config = dict(
    model='image classifier',
    dataset='drawn branching plants',
    train_examples=145000,
    image_size=32,
    crop_scale_min=0.8,
    horizontal_flip=False,
    translate=0.12,
    targets=['habit'],
    num_classes=6,
    arch='efficientnet_v2',
    norm='batchnorm',
    hidden_act='relu6',
    channel_attention='eca',
    depths=[4, 4, 4],
    kernel_size=5,
    stem='single',
    expansion=3,
    widths=[24, 40, 72],
    loss='cross_entropy',
    init='lecun_normal',
    residual_init='none',
    optimizer='adamw',
    learning_rate=0.0015,
    beta1=0.9,
    beta2=0.999,
    eps=1e-08,
    max_grad_norm=3.0,
    gradient_centralization=True,
    adaptive_grad_clip=0.05,
    max_steps=18700,
    batch_size=128,
    epochs=16.5,
    lr_schedule='cosine',
    final_lr_fraction=0,
    warmup_steps=1870,
    weight_decay=0.0,
)
Rows from block 7, named by matrix and row number. Each number is 200 + 40 x the weight over its row's rms, rounded and kept within 0 to 999. All counts start at 0. After the name is the row's rms in percent of the matrix's.
# convs0: expand 5x5 conv (model.blocks.7.convs.0.weight, 120x40x5x5), inputs 15-17, a 5x5 kernel for each
convs0.15,099,244,192,242,222,188,215,216,225,186,150,175,218,267,177,152,85,155,211,154,176,157,146,224,226,204,196,212,212,238,222,214,239,211,189,156,206,253,201,153,98,235,233,226,112,164,225,218,149,151,166,296,221,159,216,195,229,187,198,234,214,183,208,130,249,262,167,211,213,233,274,166,271,134,203,256
convs0.16,112,194,129,207,176,117,244,192,206,126,160,257,185,214,173,182,192,219,231,193,158,218,200,238,177,109,219,212,204,189,169,173,174,178,202,136,196,204,165,111,119,192,175,200,99,105,183,142,134,94,169,205,158,177,197,180,163,186,244,235,235,166,203,234,249,156,157,186,240,223,142,212,162,220,220,241
convs0.17,099,202,199,204,186,217,108,144,209,157,224,148,234,203,161,244,202,220,252,239,253,225,234,258,192,213,195,222,182,197,273,241,225,165,160,246,178,217,155,168,187,179,193,143,223,197,116,240,137,184,192,277,279,150,191,227,203,233,104,158,208,215,164,162,193,193,173,159,204,161,211,310,193,217,182,250
convs0.18,095,174,211,208,200,202,88,93,196,222,274,83,141,221,234,198,163,203,298,215,181,230,249,246,215,204,228,210,184,191,198,181,220,199,159,258,191,197,230,186,214,219,241,270,183,241,205,164,173,154,131,191,226,179,192,178,216,211,179,188,201,217,274,175,194,209,164,182,234,160,218,171,194,210,148,218
convs0.19,099,231,224,179,137,172,212,226,232,198,226,142,204,199,224,185,134,224,247,186,160,196,226,280,163,129,180,189,179,238,266,186,226,144,229,236,218,162,153,146,182,198,204,219,131,201,204,242,268,170,169,293,220,182,201,186,252,184,184,206,191,230,221,205,210,242,167,208,189,240,225,150,188,176,219,255
convs0.20,100,250,242,203,190,242,176,205,210,209,240,199,204,174,148,226,192,166,211,162,172,269,216,180,219,163,192,158,110,157,229,173,143,111,204,222,170,192,141,218,224,211,174,163,247,216,301,240,170,221,223,263,277,246,159,154,259,254,264,194,139,246,245,243,197,213,199,248,234,181,243,170,169,172,176,212
convs0.21,110,194,163,250,211,200,172,158,240,213,221,187,148,200,228,241,231,198,255,237,200,297,278,286,112,121,140,204,208,139,235,235,233,167,164,201,214,187,190,152,122,217,227,198,142,137,215,299,220,117,259,232,253,208,217,189,163,215,172,214,217,179,142,171,226,251,197,179,213,247,241,195,193,157,225,191
convs0.22,094,122,87,140,206,217,193,190,209,232,227,270,188,186,222,175,235,203,227,185,117,147,133,226,204,84,174,170,212,232,234,185,133,201,215,197,164,123,180,261,166,184,180,183,237,143,217,166,202,199,211,275,210,163,139,198,239,213,132,206,288,240,234,208,186,233,264,221,196,156,175,283,205,176,207,197
convs0.23,097,177,305,235,238,234,222,254,199,212,229,201,180,143,185,167,219,202,132,237,203,223,193,179,210,205,257,237,206,217,218,254,211,202,191,241,245,209,190,216,271,197,151,188,271,273,186,171,206,223,165,167,164,186,220,299,194,145,197,233,223,220,156,215,202,276,208,145,200,146,273,201,170,174,187,216
convs0.24,097,249,203,270,202,171,210,189,192,182,175,173,145,239,185,190,168,173,165,206,226,228,253,217,208,227,179,205,198,134,198,184,152,112,147,234,198,175,145,159,194,177,194,132,175,161,229,260,145,189,156,236,220,151,234,161,256,263,158,182,186,276,240,193,217,252,247,230,193,279,267,156,154,192,247,241
convs0.25,091,193,117,94,193,195,222,148,221,224,233,258,205,238,190,221,221,215,239,207,127,250,175,184,157,197,208,176,193,158,186,179,172,214,227,200,175,177,218,209,199,150,210,201,140,171,266,202,219,154,147,213,163,211,210,176,258,239,198,150,168,236,220,126,152,219,218,185,212,255,219,133,243,259,283,291
convs0.26,107,197,174,195,135,135,206,166,142,144,160,188,192,186,168,240,93,133,188,180,190,116,172,181,178,214,181,183,257,232,209,201,190,227,194,216,205,189,229,179,243,161,208,173,168,227,187,243,210,226,227,291,204,154,209,144,180,139,163,190,183,179,195,144,158,175,244,238,197,223,208,243,233,213,218,266
convs0.27,103,155,183,238,254,307,214,233,186,242,329,242,250,181,229,288,212,208,205,195,244,232,230,226,248,196,208,226,181,221,242,268,236,141,225,230,268,236,234,180,188,250,258,275,226,191,225,181,247,303,214,262,253,194,221,214,227,241,176,219,188,253,223,180,236,173,171,210,174,194,195,196,161,175,168,201
convs0.28,100,188,209,267,258,249,216,203,244,308,256,266,250,188,197,232,231,197,134,154,219,153,120,167,154,188,205,188,235,258,198,208,183,213,188,191,188,226,192,197,219,249,211,171,224,177,201,228,250,237,190,206,173,151,151,227,121,184,210,188,211,174,168,313,294,185,226,237,263,245,201,189,211,213,183,192
convs0.29,101,239,238,144,143,177,219,177,153,158,232,167,160,157,199,207,209,173,188,202,166,235,227,185,200,127,205,257,179,165,209,189,203,140,256,220,224,211,96,177,229,216,157,138,230,161,224,181,149,207,186,272,237,214,226,142,206,226,175,189,137,218,282,211,197,156,275,290,233,177,220,224,235,150,220,261
convs0.30,099,153,110,203,206,229,182,139,184,168,204,188,188,236,111,122,200,157,215,167,130,153,192,181,189,137,217,170,227,199,184,219,160,200,222,178,138,204,205,217,173,165,171,227,204,207,174,197,160,116,150,219,215,184,238,246,261,196,176,219,218,204,191,194,186,247,210,165,161,268,266,237,194,213,268,228
convs0.31,098,184,195,224,159,185,247,196,172,194,238,242,220,159,214,228,248,224,176,180,188,182,198,161,180,143,174,188,159,158,190,202,184,123,144,181,197,200,102,165,227,208,135,143,217,218,181,163,171,221,142,230,273,141,215,227,223,192,102,222,219,235,178,183,200,214,209,234,246,202,198,192,191,246,239,227
convs0.32,097,207,241,197,210,199,183,187,177,213,223,180,183,207,221,247,214,233,228,226,217,252,265,229,220,232,171,186,171,141,215,152,168,133,179,220,215,173,144,194,159,219,161,223,217,180,216,238,175,244,254,187,209,205,183,158,147,206,213,176,206,178,213,206,191,260,185,240,221,214,266,215,192,163,148,139
convs0.33,097,147,155,227,269,214,203,192,258,224,197,217,268,242,181,191,226,165,168,128,211,193,191,197,227,205,231,229,206,187,161,242,249,234,156,182,302,224,284,206,155,288,223,231,200,174,200,204,254,270,188,219,199,150,242,207,191,206,212,263,268,177,177,264,258,264,211,265,248,228,268,234,186,233,154,171
convs0.34,095,198,222,179,180,197,141,139,102,196,197,140,146,127,104,164,190,164,173,166,163,223,202,239,193,147,157,179,197,223,267,168,224,115,151,201,153,144,65,173,153,155,145,171,177,156,168,173,180,189,227,301,212,184,190,220,213,215,198,181,152,273,245,205,204,214,269,191,192,177,215,220,201,197,178,187
convs0.35,100,194,192,238,215,204,202,197,228,243,269,177,204,228,235,254,241,234,220,240,234,214,224,184,206,218,164,153,223,242,247,202,155,204,237,249,189,221,148,166,178,234,235,197,212,172,212,211,267,242,221,196,268,229,186,175,150,208,172,145,174,169,155,221,237,225,176,185,281,283,261,204,179,270,301,309
convs0.36,097,147,163,139,234,235,231,176,136,217,129,276,216,170,157,218,272,237,191,186,210,197,192,126,165,202,226,251,174,212,146,201,246,202,213,158,182,180,196,160,206,127,197,132,182,292,146,165,138,248,227,145,167,221,230,254,167,155,173,187,220,171,212,150,216,176,241,267,266,198,137,302,233,184,180,156
convs0.37,102,221,235,304,254,174,199,209,281,254,184,182,136,168,228,222,203,192,172,158,183,223,215,260,177,198,223,208,185,208,151,214,209,165,138,175,225,234,182,153,150,232,256,220,175,148,206,203,256,195,141,233,252,217,147,235,161,221,178,226,237,191,205,199,221,245,199,246,220,237,231,126,172,220,219,250
convs0.38,100,145,214,228,192,180,218,176,208,172,209,215,222,209,194,226,181,270,246,211,230,120,191,227,174,193,188,225,189,193,135,149,209,249,222,211,140,186,238,254,195,167,203,265,282,220,162,215,238,204,233,245,199,158,232,244,257,227,156,169,235,292,231,186,144,189,273,238,164,161,180,220,161,141,154,230
convs0.39,101,242,167,126,147,157,237,171,70,160,226,211,164,163,167,253,194,197,203,207,230,172,210,212,217,210,261,213,195,164,199,226,207,168,176,229,261,221,193,205,238,249,175,200,178,206,194,185,183,201,178,244,207,231,213,135,276,237,247,156,135,253,198,266,174,70,236,252,187,159,87,251,206,171,157,190
convs0.40,093,248,233,167,176,291,251,204,119,136,264,170,169,124,189,259,122,150,163,173,270,146,204,219,185,185,210,197,178,178,217,240,226,156,196,237,217,172,143,199,252,159,118,179,220,258,186,174,164,237,178,309,254,203,251,197,280,262,219,195,142,259,196,169,156,170,271,249,178,171,189,259,251,193,237,201
convs0.41,093,223,198,219,231,187,178,178,166,208,177,244,154,173,220,229,210,188,177,214,192,211,204,153,244,232,252,191,204,245,208,234,179,156,200,215,184,113,188,179,194,192,130,240,196,233,226,186,187,220,217,133,187,219,223,256,129,182,260,250,178,159,153,241,223,188,221,194,275,224,197,218,207,239,195,122
convs0.42,090,211,168,139,228,190,204,121,107,181,214,182,215,180,208,213,228,219,254,230,251,216,260,244,192,163,223,151,134,198,183,157,183,186,169,195,148,178,193,167,188,158,197,258,195,204,186,173,172,166,235,192,262,183,233,281,224,159,172,196,204,240,167,237,212,216,223,198,240,167,174,233,201,202,220,164
convs0.43,095,218,198,190,217,173,241,164,81,229,212,194,201,142,264,231,175,257,206,219,205,146,223,197,179,158,238,180,163,142,152,240,243,157,231,190,238,175,186,242,176,186,164,125,184,134,173,105,143,166,169,242,217,204,205,217,262,149,221,203,227,267,133,192,212,188,262,145,187,197,157,261,245,157,224,180
convs0.44,094,263,251,226,213,155,204,200,204,178,158,204,219,143,84,187,177,160,105,186,123,201,149,148,180,158,244,216,213,222,208,232,231,201,213,249,210,248,237,220,240,232,250,234,204,211,169,249,215,204,165,219,181,213,235,209,215,221,274,271,233,198,233,275,308,204,194,179,185,210,199,190,145,164,201,196
convs0.45,100,185,222,180,226,248,257,197,223,214,251,227,215,226,275,229,203,231,232,232,213,196,244,182,190,186,190,157,204,235,186,181,188,187,158,214,229,179,134,185,163,203,264,216,175,170,252,223,151,176,157,264,192,168,149,199,237,230,186,156,224,243,234,196,202,190,192,173,254,282,187,138,181,221,280,296
convs0.46,098,219,211,150,224,229,189,172,140,217,215,130,231,161,238,257,176,247,197,199,243,179,227,133,192,224,255,203,132,221,182,213,188,128,225,232,191,224,105,296,254,225,151,136,263,146,191,89,183,248,114,238,232,242,209,201,207,182,142,165,206,214,180,133,192,183,230,218,160,173,132,262,243,255,244,181
convs0.47,107,195,198,217,228,156,201,214,208,198,200,233,250,215,217,173,178,198,240,202,181,189,190,224,202,189,185,205,245,251,192,227,162,160,181,139,259,200,134,91,87,245,225,189,142,161,253,217,269,213,213,255,166,143,186,212,243,176,180,234,244,194,197,235,246,248,209,231,229,292,260,169,269,193,229,269
convs0.48,103,199,253,249,166,187,212,225,233,185,193,141,140,173,167,185,154,155,162,101,144,136,204,176,184,167,179,223,227,229,247,188,242,217,199,208,177,215,197,133,180,164,158,163,179,243,194,204,162,184,188,258,160,175,164,156,182,223,174,197,132,148,225,186,191,223,203,264,216,188,222,228,225,213,202,183
convs0.49,100,174,156,167,212,196,236,157,222,206,165,209,266,137,174,150,229,237,185,184,121,162,202,176,196,134,157,108,172,226,253,132,118,182,286,210,187,201,119,201,164,159,205,202,218,145,244,208,212,168,151,224,231,215,206,164,251,228,211,198,193,268,232,244,233,206,238,240,207,224,217,177,166,209,246,235
convs0.50,097,229,176,138,241,292,236,240,224,235,187,241,223,224,200,210,214,214,229,155,189,170,213,191,185,183,217,160,177,177,152,208,219,205,258,255,212,284,276,260,300,166,219,200,197,238,179,196,204,202,170,181,235,227,244,244,195,144,209,204,210,211,154,166,191,221,239,214,218,178,208,161,203,160,148,148
convs0.51,112,175,204,203,231,275,150,236,137,212,253,238,251,156,197,203,194,200,155,210,177,215,198,158,172,178,142,188,149,227,136,120,173,76,181,233,200,182,199,211,241,230,157,235,229,187,249,254,230,195,191,168,173,201,156,189,285,252,218,288,168,209,231,236,263,213,219,259,192,186,208,224,222,222,161,145
convs0.52,102,188,163,154,192,233,150,136,176,236,212,144,174,228,268,300,156,215,231,186,156,189,216,171,83,173,257,232,144,174,138,219,144,185,204,230,176,147,204,210,242,149,213,191,257,193,270,277,184,222,189,260,247,265,213,132,193,248,208,204,184,205,197,193,152,190,247,187,153,185,239,238,168,166,248,220
convs0.53,103,203,133,165,175,214,225,179,206,184,153,208,181,210,158,160,180,173,192,141,167,219,182,172,166,157,228,158,247,259,199,172,160,268,185,187,134,173,189,155,165,211,182,169,165,175,234,226,129,169,184,165,143,243,271,231,197,147,169,241,272,183,177,172,185,225,174,155,132,222,269,170,222,260,253,220
convs0.54,101,283,220,234,285,206,259,209,100,167,223,228,195,110,106,222,171,152,230,205,189,150,205,213,166,162,242,199,154,189,271,250,188,153,153,238,185,216,163,194,255,116,180,212,258,255,137,162,194,188,173,216,213,202,248,213,214,260,232,206,165,273,242,241,191,194,168,155,157,129,198,197,182,167,164,183
convs0.55,101,258,250,257,187,172,312,247,252,179,106,251,247,235,138,175,233,206,160,219,184,216,170,158,114,213,217,219,175,162,187,251,220,172,150,190,213,182,146,207,191,208,180,178,187,208,215,240,227,179,238,205,226,181,225,226,185,191,215,232,223,210,234,281,200,181,181,205,229,223,180,212,139,149,213,158